From a checkpoint of a small image VQ-VAE: 64-pixel images, 3400 steps.
Rows from block 1 of the decoder, named by matrix and row number. Rows with one number belong to one channel. Each number is 128 + 32 x the weight over its row's rms, rounded and kept within 0 to 255. All counts start at 0. Numbers have three digits each. After the name is the row's rms in percent of the matrix's.
# convs0: first 3x3 conv (decoder.mid.1.convs.0.weight, 192x192x3x3, standardized in use), inputs 0-10, a 3x3 kernel for each
# convs1: second 3x3 conv (decoder.mid.1.convs.1.weight, 192x192x3x3, standardized in use, transposed), outputs 0-10, a 3x3 kernel for each
convs0.8 097:128185128128128128099128128128128128067030014089128128128167128128128128128128128128128128128128128128128185105128128128052092128128128128128128128128213128026047128128128128128148128128128060128128128128128128128128164174255128128128128128039128128128128128128128128128196128034128128128128128193
convs1.8 086:151196128128128128128128128128128128096128128143128128128128128128128128128128128128128128060128128128128128128128128128128128128128128128128128128040020128128128128128128128128128128101128128089128128128128128128128128169161128128069158128062174128128128128128145132128112128128128128128128128128
convs0.9 093:128128128128128128128099128085128128128128075128128128217128128128128128128128128093168128179076128128128128128028128128128128128178184128128197166056128128128055111128128083128200128128128128128128128164128128128128128197128061052128140211185064128153052086194128147128152128128128128195128060128
convs1.9 079:128128202128128128128128128128180128070128189128128128199178128128095128128106128128128128128128177128128069192128128128128086149128007221128128128128128064103128128128128216128128194128005128128085179100128128128128128128162128035128128128128128128128073182128128128128128128128128093128081128128
convs0.10 098:128128109080068119128169128050128080128052128128182205172128128149128128128128128128128083183128194176174128082128128128128128128128085128128201193128128109128105128128128128128128128056105084128128128082118128128128128128128075128085128149202128106102180128171128128128228128128128128128128114128
convs1.10 129:150181128155090128128128128203157153128090159128128071128128164128128096128128128128128128128128195099128090128128053128128175108128175216128164128128083101098128128128128128128204128128128088084128128128112128064197139128128074104128167128128156128089128128076128160128142128128038128063128128082
convs0.11 125:213167153076128092128128128128128255128128098145082128128104128128128212095128128128128163163128128128128128128101145128082068099128151128038128128207128128128127081128128128128128191145128128172128088128128128162128128151206067128174085128128128128198128128128199128053197128128186100128128128158
convs1.11 135:181064151066128076128128128128128128083128108182128128128170128114121098128156128128128128128128128128128066128166128128128128128128026128146128217128103081128128128128185162128128083065113108084047157128128128128128128128128128128095128128128223128128128128128078128104128128128128128128083128070
convs0.12 095:039128210128085128128128128120128128128128128128128128037086128128128128128128093096128128128128128128128128175101100128054128236128088128054128128102128164128034128128128128128213128128184054128128105128128128128128128175128128128128128128128175128029128168064162128073128128176112128128128096215
convs1.12 091:084128128128128121106128038070128093128165128128128128128128128128128128142128128128128128128128113197128167023128159128128128128128128128166128085128128128128185183081128198128128079128128048185128128128128128128128128128128128137192091128226128128128128097128128183174128128128102128128066128128
convs0.13 103:128168128128076190191128149128097128180128060049128128186128176128128128128211102128090128163172128128082205039128212128128181128128051195064078128128128166082128128128128128128128087128201128128128128128128128158128128158128101128128128128178128176128128176128128128128176128089128128150128128128
convs1.13 098:128128128128128128128128128128172128128128245128128128128128128128065128128156128128128128128159128194128128090128098200128048224128013072185205128080128209193056242128128128128222128081128128128128128128128128128063128128128197128128128128128128128128240128128128018206128128128104128195128128128
convs0.14 117:128236083128128195128112128128128141090244128128128183114209128128078128128128128128128093128128128040128173128110128115112168128189152128085128128128108128128128128159128124128121142128128059192128128043168128077167128128160128128113128128162128103167128155033200128128195128059128128128128128128
convs1.14 139:128054128128128128196128157215128128086154077175128128082128160128128128128098128190128027128147145128169128128128128128142128149128128085128128128128096186180151065192150100128160128128086072128128053128128180128128128104128055162128165128169165128092205128128128128128128128128116128128163183128
convs0.15 113:128128128170128128095128128128128128128128128162128076069128128128128091152043166128128128128078128128111128128208042186162128128128145128128128128128128128128128128128128051128128128128066128109128128128128205128128128128024128128063189128106128128139128088128128128086128128128128128128128128196
convs1.15 114:110128141106065204128128071128073128150128128128128147128128052128128164128128128128055128128128128128128128254045213128128128055128128128128076128128128128128208177167128185128128128128128128128128128128128128128128033128128128154211128190128173128128100159128128161118128085169128128128128128128
convs0.16 131:157128086128128128128091128128128128103066189128198128128128083128117067116128128128128128128113128091128128128128128128128144128128180128063128128075128128128128094128067128082128128128128071128128128073205069182161082128128089128183128128128128128112128128128128076214079128156128128128169128128
convs1.16 139:128128081128128111128072169128128137223064128128128128128095128128200094185137128128184128128050128153128128128143128128128066042128119128128128138128128128208128128128166116128102101128098014128128048128128128168128128128128096160128128128128082128175128128196144089158080128128143128128128128190
convs0.17 128:171185128128128128128121128128128128128128167128128173128128128128059128128128128128128128128128128111128128128128128128128133128160176128087128159128090128128186067128128204062128185128050066101128084037197152203128128128128128128128128128216128061128128179039177128128162128128128097128128128128
convs1.17 145:128128128110128135128128155173128128128128128158128128096128128128128128128128128128147080128128134078128128205177128222128128094075104128128128128128128128209128075128183128093213128128128055082118040138156128128151173128128059169128152128128128128095173128150168162153128128128104145144128128128
convs0.18 089:128108128128155128128128128128128128128128128128128128128118128078128179181128128128128128128128128128128128128128118128128128191179128170128128086128128128128128128128128211128084128128143033128128128128128128128182213128218128128157128128128230128198077084221128188128128128128128128180128128128
convs1.18 065:128128128228128128128128073128128128128128128211128128128037128128128128128128128150175145081128128128128128128128207128128128052128128128128128128128128128241234128128128128128128097128128128128029128128128128128128128128128128128128128023067128128128045128128128213015128128128128128128128128128
convs0.19 108:128077128078128128128128188128064202255093128128128023073073128128128128128128128128074071128106128128128128128128188055196187128205128074128128178161084128179128128128128128128128128128128128128128128197128128128077128182193128075128128174128128041185139128128128128088036128128128128191128128128
convs1.19 105:175128128193128128128128128092128128030016215128084128128128128128128083128166089128155128060128135128128029033128128128235042174169069128128127128074128128128128097128128170128128128128128157128128128167128137093128162137128075128170128170128128179128128128128091168128128128128103084128128128128
convs0.20 089:128128128128128128128053104128128198171128219128128128128112128128084128128058102128176212128128128067034019075128128128187128175190219128030128128128058128128128128128128079128128058128057220128128128128128015052092128128128157236128128128128128128128128128128128128128128128128070128128128128154
convs1.20 111:128128164109135082128128128128128128128198164128145128128128083128102128128128128081128128136187128128100128128128200030086128167190192128128044179128196128128128162128077128117154146128128190055128137128128128128128128128128128128128128128128128128055128128128128168128128087183128157128089128128
convs0.21 073:128128128128181128128128128047128128128128046128128172128068180128128128128128128128128128128070083128163128031128128193128172173106128180128066061128128128128085128128128128128128128128128128128139041128128128128128013222128128175128128128128128128128128128128128192128128128128128128128128128128
convs1.21 062:128128060128128128128128128128128128128128128128128128128128069128128128128128120128056128128128128177128128183128128128128215128128128227128128128128128255128128138231128128128128128128128128128254128128128128128128128128128128128128128128128128128196128128128128128074128128128128128128128128128
convs0.22 106:128128128128128128158078119128128128128060128150102128128145128084082128128067128128074128128128036045128128077128128218128141128128128128062128128162117044128204128128139128128128177128021128128128128128128128128128128128128128128128128128150128128128128128128198128128128128067128128128128128128
convs1.22 130:128059128128165164128128128202128128128128128201128128057097128128128128128090128128128128128128157128128128190128197182128128128128085068128128128128128186181128017136187128108128128143103128088087128138128184128128128126128128159128128183128128128064223128171151093128128128128128128128158128128
convs0.23 081:128128128045128128128128128156060128128128128128175128173128128128128128128165172128128128161091128128205128159128076128128100128128248065194128128128128128057161128128128128128128128205128128128128128091128128128234128128128128128128084176152073168128128128128175128128154128128128128128128128171
convs1.23 056:128128128128179128128128128128128128128128128180128128128128128128128128128128128128128128128128157128215128128128128128194128069128128088158000128128128166128128128128128128128128073128128128128128128128128184128128128128128128128128153076128128128128128128128128128128128128128128128128128128128
convs0.24 085:128128087128128169128128169128128128128128128128128128128156128102128128128128084160128128128128128128128128190255128083057156128082043128128128128128216095155036128128128128189128128128128128128128147128128128128128106128098128128128128128128128141255128047128128074128128199128128128085128140002
convs1.24 050:128128128128128128128128000128056128181128128128128128128128128128128128128128128128128128128128128128128128128128128128128128128128128128128128128128128128128128172128128128182128128128200128128128128026128128128128128128128128128128128128128128128198128128128128128128128128128128128128195128128
convs0.25 100:108128128061128128168128128091171074128128128057128106087195152128128128128128060180109128128178128128128101128068175128128050178083128128169128128128063128128128128185213128128128128128128128128128128128128128168130128128105128128128128088207150067165159128181128093128128128128128128156167113128
convs1.25 061:128128128128128128038031031128128128128128128128128128128128128128128128128128128128128128075128128128128128175128128128128128123128128128128128128128064128128128128128128128128128128247128179128128128128128255128227128128128128128128128128128128128013128128128128128128128128128128128128128128128
convs0.26 082:128128071128128128128128128090128128128128128128128170128128128128128058128144128128128128128128128128128128128128128128128128128128128128128200128128128128219128190128100128128128182128128124128157128128128160128128128081198028128128128128128128062057128223128128128128128170101224093128128128204
convs1.26 065:128128128128128128054128128128128173128128128128128128128128171128128128146128128128128128128128128128128128128128128128128132117128128128053128128128128128188128128128128128128128128128185128128128128128128128128128128128128128227128128128128070128128128128128211128025128128128128128128128128128
convs0.27 092:128166128128128128128128062128128207128071128128128128128128109128128128086128128128128078119128128128128105176128128128128128082128072128089128128160128173128128092148128128128128128128171128128128076112128128180053128128076128128128107128065128128031128172128128128128197128128128128128128128128
convs1.27 057:093058128128128128128128128076128128049128128206128128128128128128128128128128128128128128128128128128128128128128128128128128217128128128255128128128096128128128128128128163128128128128128128128128255128255128128128128128128128128128128088128128186036128128128128128128128128128058128128128128128
convs0.28 086:094128128128128128128219207128128128128128128128128128219219184128178128128128128128128128128128211128128128164128128195190128128128034149166186128255128128128128128128128128128128128128128128128128128128128172128035128057099128058000128128128128128128128128080128121128230182218128196198128128128
convs1.28 117:137128169128187128128128040089094128128172128128128040159128128191128153068128090128128128128128128128197096128128128100202128128084102088128161128086017128128128128128128128128107128128128128128143128051128173157128128128128128182128157078128190158128184120128128040128128128128128128142128142128
convs0.29 110:109163128128106079128169128055066128187128042128108063201128128128128097190128128128090065128128128226128098128100128128128128128128128128192128128128128128128128128128208057128183107128052128128128128204128128148069128128128128128128128128128128128128128128128090128128128128128078128128128128128
convs1.29 116:128128128128128164128089061128172119066157128128128128128128087142128128128128128128128225142128128026128128164059128128128128106128149120128021128128065128128128128202113128181059128182089205128128079051128098128128128128091128160128128128128226094128128128133128128128128128128166128154128190128
convs0.30 095:128059128128128128128070206128128128128147071128128128128128128128128128128128149128128128128128086128128128032002117243238027128128145197128047128128168048096182128032128128128128128128128184159060205128128128128128128128128181186128063128128128128128077189128128048128128195128128062128128128089
convs1.30 063:199128128128081128128128128128128155128029128128128128128128128128128099128128128128167000128128128128128128128199128024128128128128128080128250128128128197110128128128128171128128025128128128100128237128128155051032161128128041128128128128128113128075205128128128000128128128128128128128128128128
convs0.31 095:080214051205128207128183128128128128128128128128128128128128128128128054128128128128128128128255170128214186128196115128128039128060128128212169128128141128128128128128128128128128128128128128128188128179074128082128059106128128000128128128128128128128128140128128128128141165128222128128128128091
convs1.31 128:128128128128128190128128085117099088128179102128128089162177128187147145128128072128128128128128085102207128128081128054182128128078128154069217128101128088128128128064154177128047093128198160128175128071066128128128079088142128184128128128128058152128128248102128128128128128128128128128128128146
convs0.32 094:104128083128128128128128128128128128128128128128128128192128049128032128128101073128128128128084128128128128169128128128128128128128092128146128128080128119128128185128128128128070128128128128128157128091128128128066128128128161128128059168128128128150172128149091128128193128128128059128128128140
convs1.32 061:128128128128128128058128128128128128128128175128128128196128157128128128128128128128146128128128128128128202128128128128128128128128128128128128129128128128128128209128128128177128128128128128128128255128128128147128128128128128128200128128128128128222128128128128000128128128128128128189128128128
convs0.33 085:128128045128128096128128128128128183128128060128128067128128128128128128128128128128147123164128128170106170166128128174178128081159128128128244128212051128056128128076128128128128128128128128128243080128128128128075128020128128088142175128128068194128128128128128128128087175221077128128128089128
convs1.33 059:128190128128128072048210128050128125128128128128128109128128128128128128128128128128128128128128128128128128128255128102128128128128128128128128128128128011128128128128128128128128128128128128128128255128128128128128128128128128128128128034128128128082128128056128128128128128128128128128128128128
convs0.34 107:128128106070128128239128128128128149049128055097064128222141128128128128128128128103128128128128077128207128070128183161128053128128128128135047178251128128128128128128128128128128128128085128128079128201128128128128128128128128128128128128128226196128128094102128067119128128128128128057128128128
convs1.34 108:177128201128128128128128077128076128128128152128128128128150128128140128084128061128128128128128202055162039128128218128120158128128128128128128128128128128063157118128109050172116128182110128128079162128128128150167128175128139175128128128102164128058128088128054128128128128128128174166128128096
convs0.35 088:128128128128128128148128062189128089128128128066128208193128128128190128128111128128128223128128128128128088155255128069009128128128085128128128128137128066080078128160128081128128128128180128128128128203128078117094128128128128128112128128128128128128128128128104167128128128128161128081128128074
convs1.35 056:128128128128128128128128043128056128240128128128128128128128128128128128128128128128128128128128128128128250128128128128128128128128128221128128230128128128128128128085128128128128128128128128128178128128128128128128128128128128128108128128128128128128128128128064128128128128128128128128128128128
convs0.36 067:174128104183085128128128128128128128128128128128128128128128128128128128128191128128128128128216128128128128128128128128128151128128219128128128170128128128128128128128128128128085128128128128128182128178084128128128128128128128128232128128128128128128128128128128237128196128128128128128128128128
convs1.36 060:128128039128211165128128128128128128128128128128128128128128128128128128128128128128128128128128128210128128128128128128128128012128128128128192128128128128128128128128128128128128128128128128128128128128128128128128128128128128128128128255128128128128036255128190128128128128128128128128128128128
convs0.37 049:128128128128128128128128128128128128188128128236128128128128128128128128128128128128049128128128128128128128128128128128128251128128128128128128245128128128128128128128128128140128128221128128128128128128128128128128128128239128203128128128128128128128128128234128128219128128128128128128128128009
convs1.37 065:128128128237128128031128128128141255128128128128128128128128128128128128128128128128128128089128128128128128128128128128128128000000254010128128128128128087128128128195128128128128128203128128128128128128128128128128128128128128195128128128128128128128037128193128128128128128128128128128128128128
convs0.38 088:128128128128073128128128128128128108128128073128128128128128128128128085092128128197031128116128128128164128128128188199077128026128128128128128128128128128128128128203128128128109128128128128218128128128091017128128084128128132128128128128128128128153128128159128128128128128134128087128128128128
convs1.38 083:128128133128128074128226128128128089128128128128069128128128128128128128128128128128128128019128128128128204050128128128128220208128128128206139128128128128128128175128088128128145122128128128128128128182128128128128197158128128128128175128108128185128128128128045128172128128128128128128128128128
convs0.39 090:230071128128065128128128128128128151128164184128128128128128128128128128098128128052128160128128128128128128128128128128128177128128128128128168128091128083128128128128128150060128128128128128128128128057128128078160128128128128128128128128128128128184128193128128128128128128128128128128018128128
convs1.39 073:128128128128128140128181232255198128128128128128128128128128128128128128128128128128104128128137128128128128128128128128128128161128128128128128128197128128128128128128128128128223128029128054077128128128128128128128128128128128128128132095128128128128128128128128128128128128128128128128128128128
convs0.40 096:128148087128128128128128128128128173176128128128128128128084128128128202078128128197128128128128128128128128128128128128185174157188128128128128128128183197128076128128128128181167128128128128128176128128128083088079128128128128165128128128128128179128223128101128081128128100128036128128128128128
convs1.40 074:128128128128128128128128128128128128128128128128128128128115128128128128128128128128128128128128128128052128128251239128128128128128128128128128128128128194128128208128128128128128128128128172035128128128128128128074128128128128128128128128128045197128128128128128128128128128128128128128128128128
convs0.41 096:128065128128128128128128128128128128193107067128128128128128128128087195128128128128128128128044128128128128162128103128128128128128128191087128128128128057128201128128148128128128128128128128128128255091128128054128112128128128128086128128128146091128048128128070128126128128128128128128098128128
convs1.41 118:110128128128128128128157112128099099128146128078128173128128128115128159128128128128128128128240053128128128128128000179128201035128128086091128155128113128128128092090135128128165128128128128128168128149037128128191149128102097076183192128128210128128128094183128128128128128128128128128131152128
convs0.42 087:128128113128128141196128103128128197089180128128128128128128128109128128043128128128128128128158128128128218128128128128128128128093128128128190066128128128128175128128128128128128128201052128187128061128128128128128128128128128176128128128128106128128188128128128128104200128092128179128128087128
convs1.42 072:128128128128128128128128128128128044128128128128128128128128128128128128128128128128055019128128128200128128128128128128190128128128128128128251128128128128128128128128128128061128128128128128128128128128128128081066128128128128128128128128128128199255128128128128128128128128128128128128128128128
convs0.43 085:080128128128128128205128128128128128163128128072002044128128128128128128128128128128128128128128128128096128128128128211128093128128057128045128128128128128128030128128128128128199095128128128157128128128128128000183128076030128128105128178128128083128128128128128128068128128236191075128050128081
convs1.43 102:128128128128185171128128050057033088128182128128166128128128167128128163128128128128128111128128080128128128128047128060149128128128128128128128128128128128128128128128128128015128128190128199225128128088064128128128128101079168128184141089128128128128193128128128128128128128173128198128128128128
convs0.44 082:128172032058128128094128193128128128128128128128128053128128128128213128107128055128128128128248128128128128172128128128128128128128018128128128086128128128128184128128128128128128128128128199179128128128033128128038128046010128061128128128128078128128128128128128094128246128159128128167128128076
convs1.44 108:128128173128128096128190128085128072128097107128128128128159128128128128080128091128128041128128128128184076128238128128128128128128128064128128128128069128128128170128051128186107045060039161128128174102128128128128128205128128128128171128128128231128176128128034075128149128128128128128128145128
convs0.45 110:069128128038101128128128128128134128128128182175128128128128183128128128128128128128128128128183128128128128000031128128219192219228128128128128128128128128128128253128128183128128094128128088128128128154128128128110105128103055128128128128128128175216187128128128084128119128164128163128128128128
convs1.45 116:128128128166128128128128100128128128128128175123128128128128164090128128128121128128128128128161128094071128073166168100128084131128055070128128158128163128128128128074128128128128200128199128108045128184128128186165128128081128128128063128072101128128077128128128128128128167188128128174071128128
convs0.46 126:179128128128128128128192128179165079128175128210081119128128123128128128128128128090128173128128128209180095128203128128092128152085094128128128074179153128141061180114128128128128012179187200128128145128091128128128128128079128186128128112128128128118128080178079159240128128101128187128128095128
convs1.46 112:128128140128128128128074128092086128172128125128128149128128089128149115129128128086128167172128128167179128128128128128084128100128192197044128090047128128128128159152128100128128113074128244128128128128088128128097103128128128128128128167196128044253128128180128128046128128128128128128128128128
convs0.47 078:128194064128171183063128128180128128128203128128212128128128128128128128128128128128128128128128128128128128035217128128128128128255128128110182128128128128128128128128081128128128154180128128128128110128128128128128128128006128128128128128128128158128128128128128161208128128049177128182128128181
convs1.47 071:128128128128128070128199128110128128128128128168128128128128128128128128128128128128128128128128128128128209128083128128128128180128128052128178128128128128128128185193128128128128128104128128128192128128128016128128128128128128128128128128128104179128076128128128128128128128128128128128128128128
convs0.48 086:128128128128190179174045128190128128128128096105181128128128128185128128099147128128128128049175113128128189128128128128085128114128224128128041128128177128056082128064128128128128128128154168128128124124128183128128128128128204128084128128128128048128128218128128128215128198128128128128128092128
convs1.48 071:128128128185128128128128128128128128128128128128079128128128128128128128128128128128051128128128128189128249128128088128128128128128128128195128128128128245128128202128128128212128128128128128128128128128128128128092128128128128128128128128128128128128212177128067128255128128128128128128128128128
convs0.49 086:128128128128240128128128196128128128128128128128128167128194128128065230058128128128064128128106128128128128128128128227128128128052128128128188086128128128089128108128128128128128128182077128128128128046128128128177083128128128128128128128128128081128086186128223128128219128128128128128128125128
convs1.49 116:128147128128128128128128231178172208117095128128128128128128157128128128128128128128128128128128173128083123128128128128128128177128088128169128177128128128128128074128187128094156128162128128088118128128128128128128150128128091153128128171128153128067171128128154128128128128128128128177128128128
convs0.50 074:128094128128128128128128180128128128128128128128075225128128128128128128128128128128128128128066128128128164060128128128128128128096128128128164128128214128066128128128209128128128128128000050128074128128187128128199128235128128128128128128085128128128128091128128128043128062128128128128128128128
convs1.50 118:128143128128128059128128128128185154120104128128145128128128128128128127128128128080175128093128128136128128224128128128001062128128128167081128142128128128128147120128128158088169208128128021080090036128128128128128128128130128128128128184128128128075140128128128182121128101128128128105128128128
convs0.51 096:113080043128041128128128234170200180128128128176128037094047128128128192128128128128128128128024128128128128171174128128128128128128030128005122161128128128182150072128128085128128128128128128128128128114048219128128162197195178181129128089039128128128128128128128128128036051099128128215128128128
convs1.51 121:128128101144128135103128076070128128128128191128115224128112090147128077128112128128128128029079128093165128128128128128128227144128128077128128102128038128128202128128025192128128128076123128128128198128128128128083128128161128106163128128118128128174168128128128128128143128128128057128110128089
convs0.52 101:078095091128246108128084128128128128128128085128069128128128128128128128168128128128128128177128128128109128128128128128128128128109190090192090201128167037085128195201128046128128162128128086179128128128128128053128128128065128128144036128128128128128128098090128128128128128128128163128128128128
convs1.52 093:206058128128128168128052037128009128128128128128128106128128128128128128080128128128128128128057200128128128187046128128128128128191128128128148128172026128128128025128187128128034084128128128158128128102112128128128193153102128101079128128034128128128231128128128128082128128128128128128128128128
convs0.53 096:117189128128131128128128066128128128128128128128128128128051128128215073128128128128128128128128128128128128151128128128080128082250080128128056128128167128128128128230050128158128128128128128128128027128128128128128128070069128159128128187128128128128128128128128097128128128128062128128128128128
convs1.53 097:057128169128128128128128128128128084194153128128128128128178128128128128128128128128097128169128103076128128128128204128128128128128128128152045128201153217128128128030128128128097128128128128128128128128128128187023128128128128174128063128128128128206128128128128128128128184128087128128128087128
convs0.54 081:128128128128066128128065128128128128128128128128128128128128128128133080050128133079128144128128128128128128128128106167128128087065128128128128128128128128128128128128128128128128128167128128128128128128128128128128128029128147128128128128128086128162128128166169058128208128128128128092128128128
convs1.54 069:128128128128080128128203128128101144128128128128128128182128128128128128128128128111083128128128128128128128128128128128128128128128128128128128128128128128128128128128128092128128034089128128128128128128128128170128128073128024072128128128200064128057128175128128255128128128128128128128128128128
convs0.55 100:128128128128128085157090165128128128195128159063221128128128128128128128065128128064128128128128128128128128128148128128128128128128128128128128128112128128104128128128128098198128128154128099220128128169128128128128109163128128029196188128128128128128128089128192128128068128128182128034098169128
convs1.55 080:128106128128128128128128128067128128128085128128128128145128128128128128128128128186128128113113116128128128128191128075128128128128128128128128128194128128075128222128102128128128128128068128093128197128069128041128093128128128128128139166128128128128079128128128221128128128128128128128128128128
convs0.56 099:170128056074086128128106128128128128175056128093145128128128128128128150128164128128128128128119057128128128103128128128081128100181128128128128128206128128084128128128128190128128128128128128128128182036128128205187128170128128128128128128128107128193128075128128156128177062128067128128128128128
convs1.56 133:128128128128128089159128170128128089167175123128166128128105128087190128128128148128128128153083128128128090128182063157128104105054057187128128176128128128197128128120165116179186194096128128128128128094128128079128128137128128128128128128128152058164105205128128128128158182128128161128128128128
convs0.57 085:128128128128206128078095128128128128128128128128128128128128140128128128189128128128229062128084128128128128128128080128255128038128128128128128084128066186128128128153175128128128128128106128128128128128128128128128128128039199128172090128128128128128128128189075128065128128128128128128128128128
convs1.57 076:175128128128128128128128128128128219128083128128128128128128128128128128128128128128128128128106168083128045128128128060128128128197128128128128128128128000128128128149128128128128128128058128128128200128099128128193128128128053128128128128128128128128068173128128223128128128128128128128128128128
convs0.58 090:176128192062128128128128167128128128213128128157128128128036128128128184128128128128128195166128128128128090128128128128128128128176128056066128195229128077128128128128128169128128128128074169128126078128052128128118128128128128128128128127128128128128173231034128128128128128128170128239084128128
convs1.58 126:147128147128128103128143128077128168083071128193081082128128146128128112084155052128128081128128128128128066128128128128204060217128128083128160128082051072128128097124128128128128086080128177128034128128164167128128128128052066128128128074042189177063128128106056128128135128179101128128128128089
convs0.59 105:128128128196128065128128075128186125128167128128059220128128128128128128128128128128184128128073128128128128168128058128128128128087144128128128163082128128128128128128128128128128128128128172128186112128195128000128128163128128128128128104128128128128113128128128128142128095098128128128128128128
convs1.59 119:128135128153098173128128128217128128128128084128155079128149128154161197128128175207106128171128150128080128128128128128128128092128223128128128128153128128114128040128128128070128128172158128128128128182128128128077128128128128128128128128128068146075128128128169128128135154128128128128128128128
convs0.60 072:128128128128128128096096128199128128128175128128128162058128128196128128140128128128128078128128128128128128128128128128128146208128153128051128128128128128128128081128128128128128128128128156128128128052222128128128128128128128128128128210128151128128128191128128128128087128128128128128128128128
convs1.60 051:128128128128128128128197128128128128128078128128128128128128128128128128128128128128203096128227128128128128128000128128128128128255128000128128128128128128117128128159128128128128128128128191128255128074128128128095128128128128048128128061128128128080128230128128128128128128128128128128128128128
convs0.61 094:128128128128211191128128128128218070128068128211128128128078128128128128128128128174128128128128102128128128128167128217128128128128128128180128128169128128088128128128128128128128149128128128128128128122128128128143215128090128128128128128128128128128151128172230128128128128128128128128128128179
convs1.61 067:128128128128128040128128128128128243128128128128128128128128128128128128128128128128175128128128128128128128195128128128128128128128128093097018160128128128128128128128128128128128128128128195128128128128111177128190128128128044070128128128128128207128128128064128128017128128128128128128128128128
convs0.62 119:226128128128128128075128128128128128128128128128146147128063128085092128128136128128128160128128128128128049219199128038128184012022165159128215020053082128067075108128178128118128128128119128128128158104128128128128128128074185151159128128128128062011100128103191193128128128183128128128085128128
convs1.62 098:054128128128128128128128128188190128128128128128128128128128165128113128128183128128128128128128128128128129095091074170128128128128128171219224128128128128128128128128128128128128200128178255128128066171195096041094180204128128128128024128182128128128128128229128128128128168192128128156100128128
convs0.63 086:128128061096128128128128062128128128128183128128128128086128128128128128128128128108128128128198128128117128136128128128128203076128128128159128157128128128128128183128128162128128128128128075128103128128128128128174128128128128085128128128128128099214128128128128128128128128128128094169128128128
convs1.63 060:128109128128128128128128128128128128128128128176130228128111128128128128128128128128128128128128128128128047128128128128128128128139128128128128128128195128128218128128128128057128128128128128128128128128128196128128128128128128128128128128128128128128128128176128220128128128128128128128128128128
convs0.64 107:041128026128128128162128209128128128128128087128064128128067128128128128145128128140128128107128128094128128210128128128128128098195128128128046128128128128159158193189128128128054094128128128044093128128023164128128128128111128128128128211128128128169128128223128179087128128128213170128128128128
convs1.64 087:128074128128128128139054128128128146128088128212128128128128128128128128128128128128128128093128128128128166128128128128186168198128128081128129128061128128171128128128128128128128044128128255193116128128128128128128128185128059128175128128128205033201128092166128101064128128128063059128128128128
convs0.65 091:128128128149128128042128238202082128128128128128128121128128128128128128128128202128128128128128128128128128128164178128193128128128051128128128128128128128169128128128128128128128095079179180128035128128087051128128128213090128208128128128037128156128128102128171128128128128128066128128183128128
convs1.65 084:128128128128128128197128128128128128128128128128128128128128128128128128128128128042128139085128128128128128128154128118160128128128128128128085128128128198162073128047128090084128128128128149128128236085128128128128052128128128128128128189118128128128128128128128128171084088128052128128128128128
convs0.66 112:128086128128095128128145156128158128128082088128026046128128147128072128128128128170128176203072157128201128128128128128128128128128128128128128128064128128128128009128193128128128128128087167128128209080091128128076166128128128128128128128128128113106128128128128128128128128128128128128155128128
convs1.66 123:147128128128128128128060128128042128204128078128128128128128128145176128128182128128128128128128176134128128128151128216128128086065117128128071128128128170179093128128097079128164141091128128128128128128128179128046128172128067149096128188128128046128093128073131128128112128128128133128128128128
convs0.67 098:128182128128128058128070128128128128216128128128160128128166067128128115128128182132128128159128096128128070128202189023110150137128128128128108128128103128033128128128089128146128128128128169128128167128128128128128128093128128128128128128106116128197128077128128173128128128128128128087056128228
convs1.67 071:128068128076128128128189128128128128128128211128128128128128128162128203128128128128128128128128128128110128128048128128128255128128128018128128182128128180128128128128128084213128128128128154128099193175131128128039128179128128075128128128128128128128128128155203128128128130128160128128128128093
convs0.68 097:251167186142082119076128128128128128128128177128158128128128128192128085128170128057128128128047128128128087101072128000128128128128128128018128128128128179128128019153228128128128128128128128128128107128128098128128128148128092128128128089128079128128128128128128155128128128128102128128128128128
convs1.68 091:128091057128128128128128158203210193128128128128128128128073107096128128128128128117128156128128128128085128128128128197128000128110128128128120128128128204181067128188181128128211128199063128128128128128128048128128128128128198128076128128128158128128128128228174128128128128128128128128128128096
convs0.69 099:128128195128128128128128128128128128128072128128128128128054088124093128154128082128084128128052128128128128128128128128128128128181128128045128128076128181251151103128128128128128044128071090128128128005128128156128128172128207128182128128128128128128128128128128128128074128128128128128128128128
convs1.69 126:160074128128128128128079167128071173167128119128128179128128128128165095128128128128128128128057128128128128128205128144128086128128128123128157128128048128180079128084128158179128128098128128180084128128135128128076050201128066167128107174128128048183039125128164128128065128128081067128128128128
convs0.70 104:128128128212095128128128128128128128047128128128128128128128128128128128200098128128128128074128128128128128128058128128128128128128233128128066128128157048128128157176128128089128117128078107166128080128156128184128128153128059049128128157128076128128128128128058128190056059128223128128172128128
convs1.70 100:128128128128128128128128128128128128183187128128128128128128128128128128128128128157168128128128064128128163128128128128128059128175128089053186032128175128128128128128128128128091082153128128128151128128128132077128128128128128128128128128128063128128128092086201128128128075128128128134128128128
convs0.71 103:128128128128128128128128128128128199128128128128128105059067128128128128128128128128128128067128081128128078128185128128202128128172128128094128128128128128128160128162128128128128128128128146094128060128087128128065128128128173255231128128128128128128128160128128128128048093128128128128128128128
convs1.71 153:184128128128128128094128121101159128074044160178128152128128101149107080125128165089100128035145128128128128170181130073068141147128210128128053128128128185151128128128063190008128092128151172103088128128100189067128095109159099123163129118098128172114128003086152086128128078128094091128128153112
convs0.72 109:069128128128094128167128128128128128128173128128128094128128128128128071128187128184068128128196082101145193069128128128075123128128128171159064012128080128128190226128085128128128055128175174128098128128128128203128128061109128128128128200141128164128128168031128128134209128128042128128128090128
convs1.72 112:128128128128103128092128128075128128154128128128128214128104128170138097128184121128128044128128128128139128056128128128170128128128128049128128128085170229128128234128051128128078128128174189150164128096069128181012128128228128181128128070235064128245128092128128050128128128120128128128128128128
convs0.73 087:077128128128107128128128128128128078128056128099128128128128085167128139168128128128128116128128128128128128207179128128128128051128128128128128128128128198128117128128128067128128107128168128128128128128128128128128128077128131128128128128128128128128100128128128128128128128044128128157065128128
convs1.73 081:060128219140128128128128128052184128128128128128128207128128128128128128128128128128128053128128095144128128000138128203128128092128128074128039165106128128128128188128128128128128128163128128128128128128128128128110183091128128128128128036213128128128128128128128128128128128128182128128128128128
convs0.74 100:232128090128065173128128128128128128145167085128186128128213065128114128090128128128128128128128128128128167045172192139072128074128128128128215128128095128098128128075128128093128169199128128128128155128128128128128128025183213128128128128128128128128128128222073101128128159128128104192128128128
convs1.74 090:128128128128070128102128128128177128128128128128194128128128187128128128218128128128128128128128128128071128084128032128128128128128151128128128128128161070145128128128128158080128128128128128128063128189128128128128181128128128161128208056128128128149095128128128128128128128128128128128185128128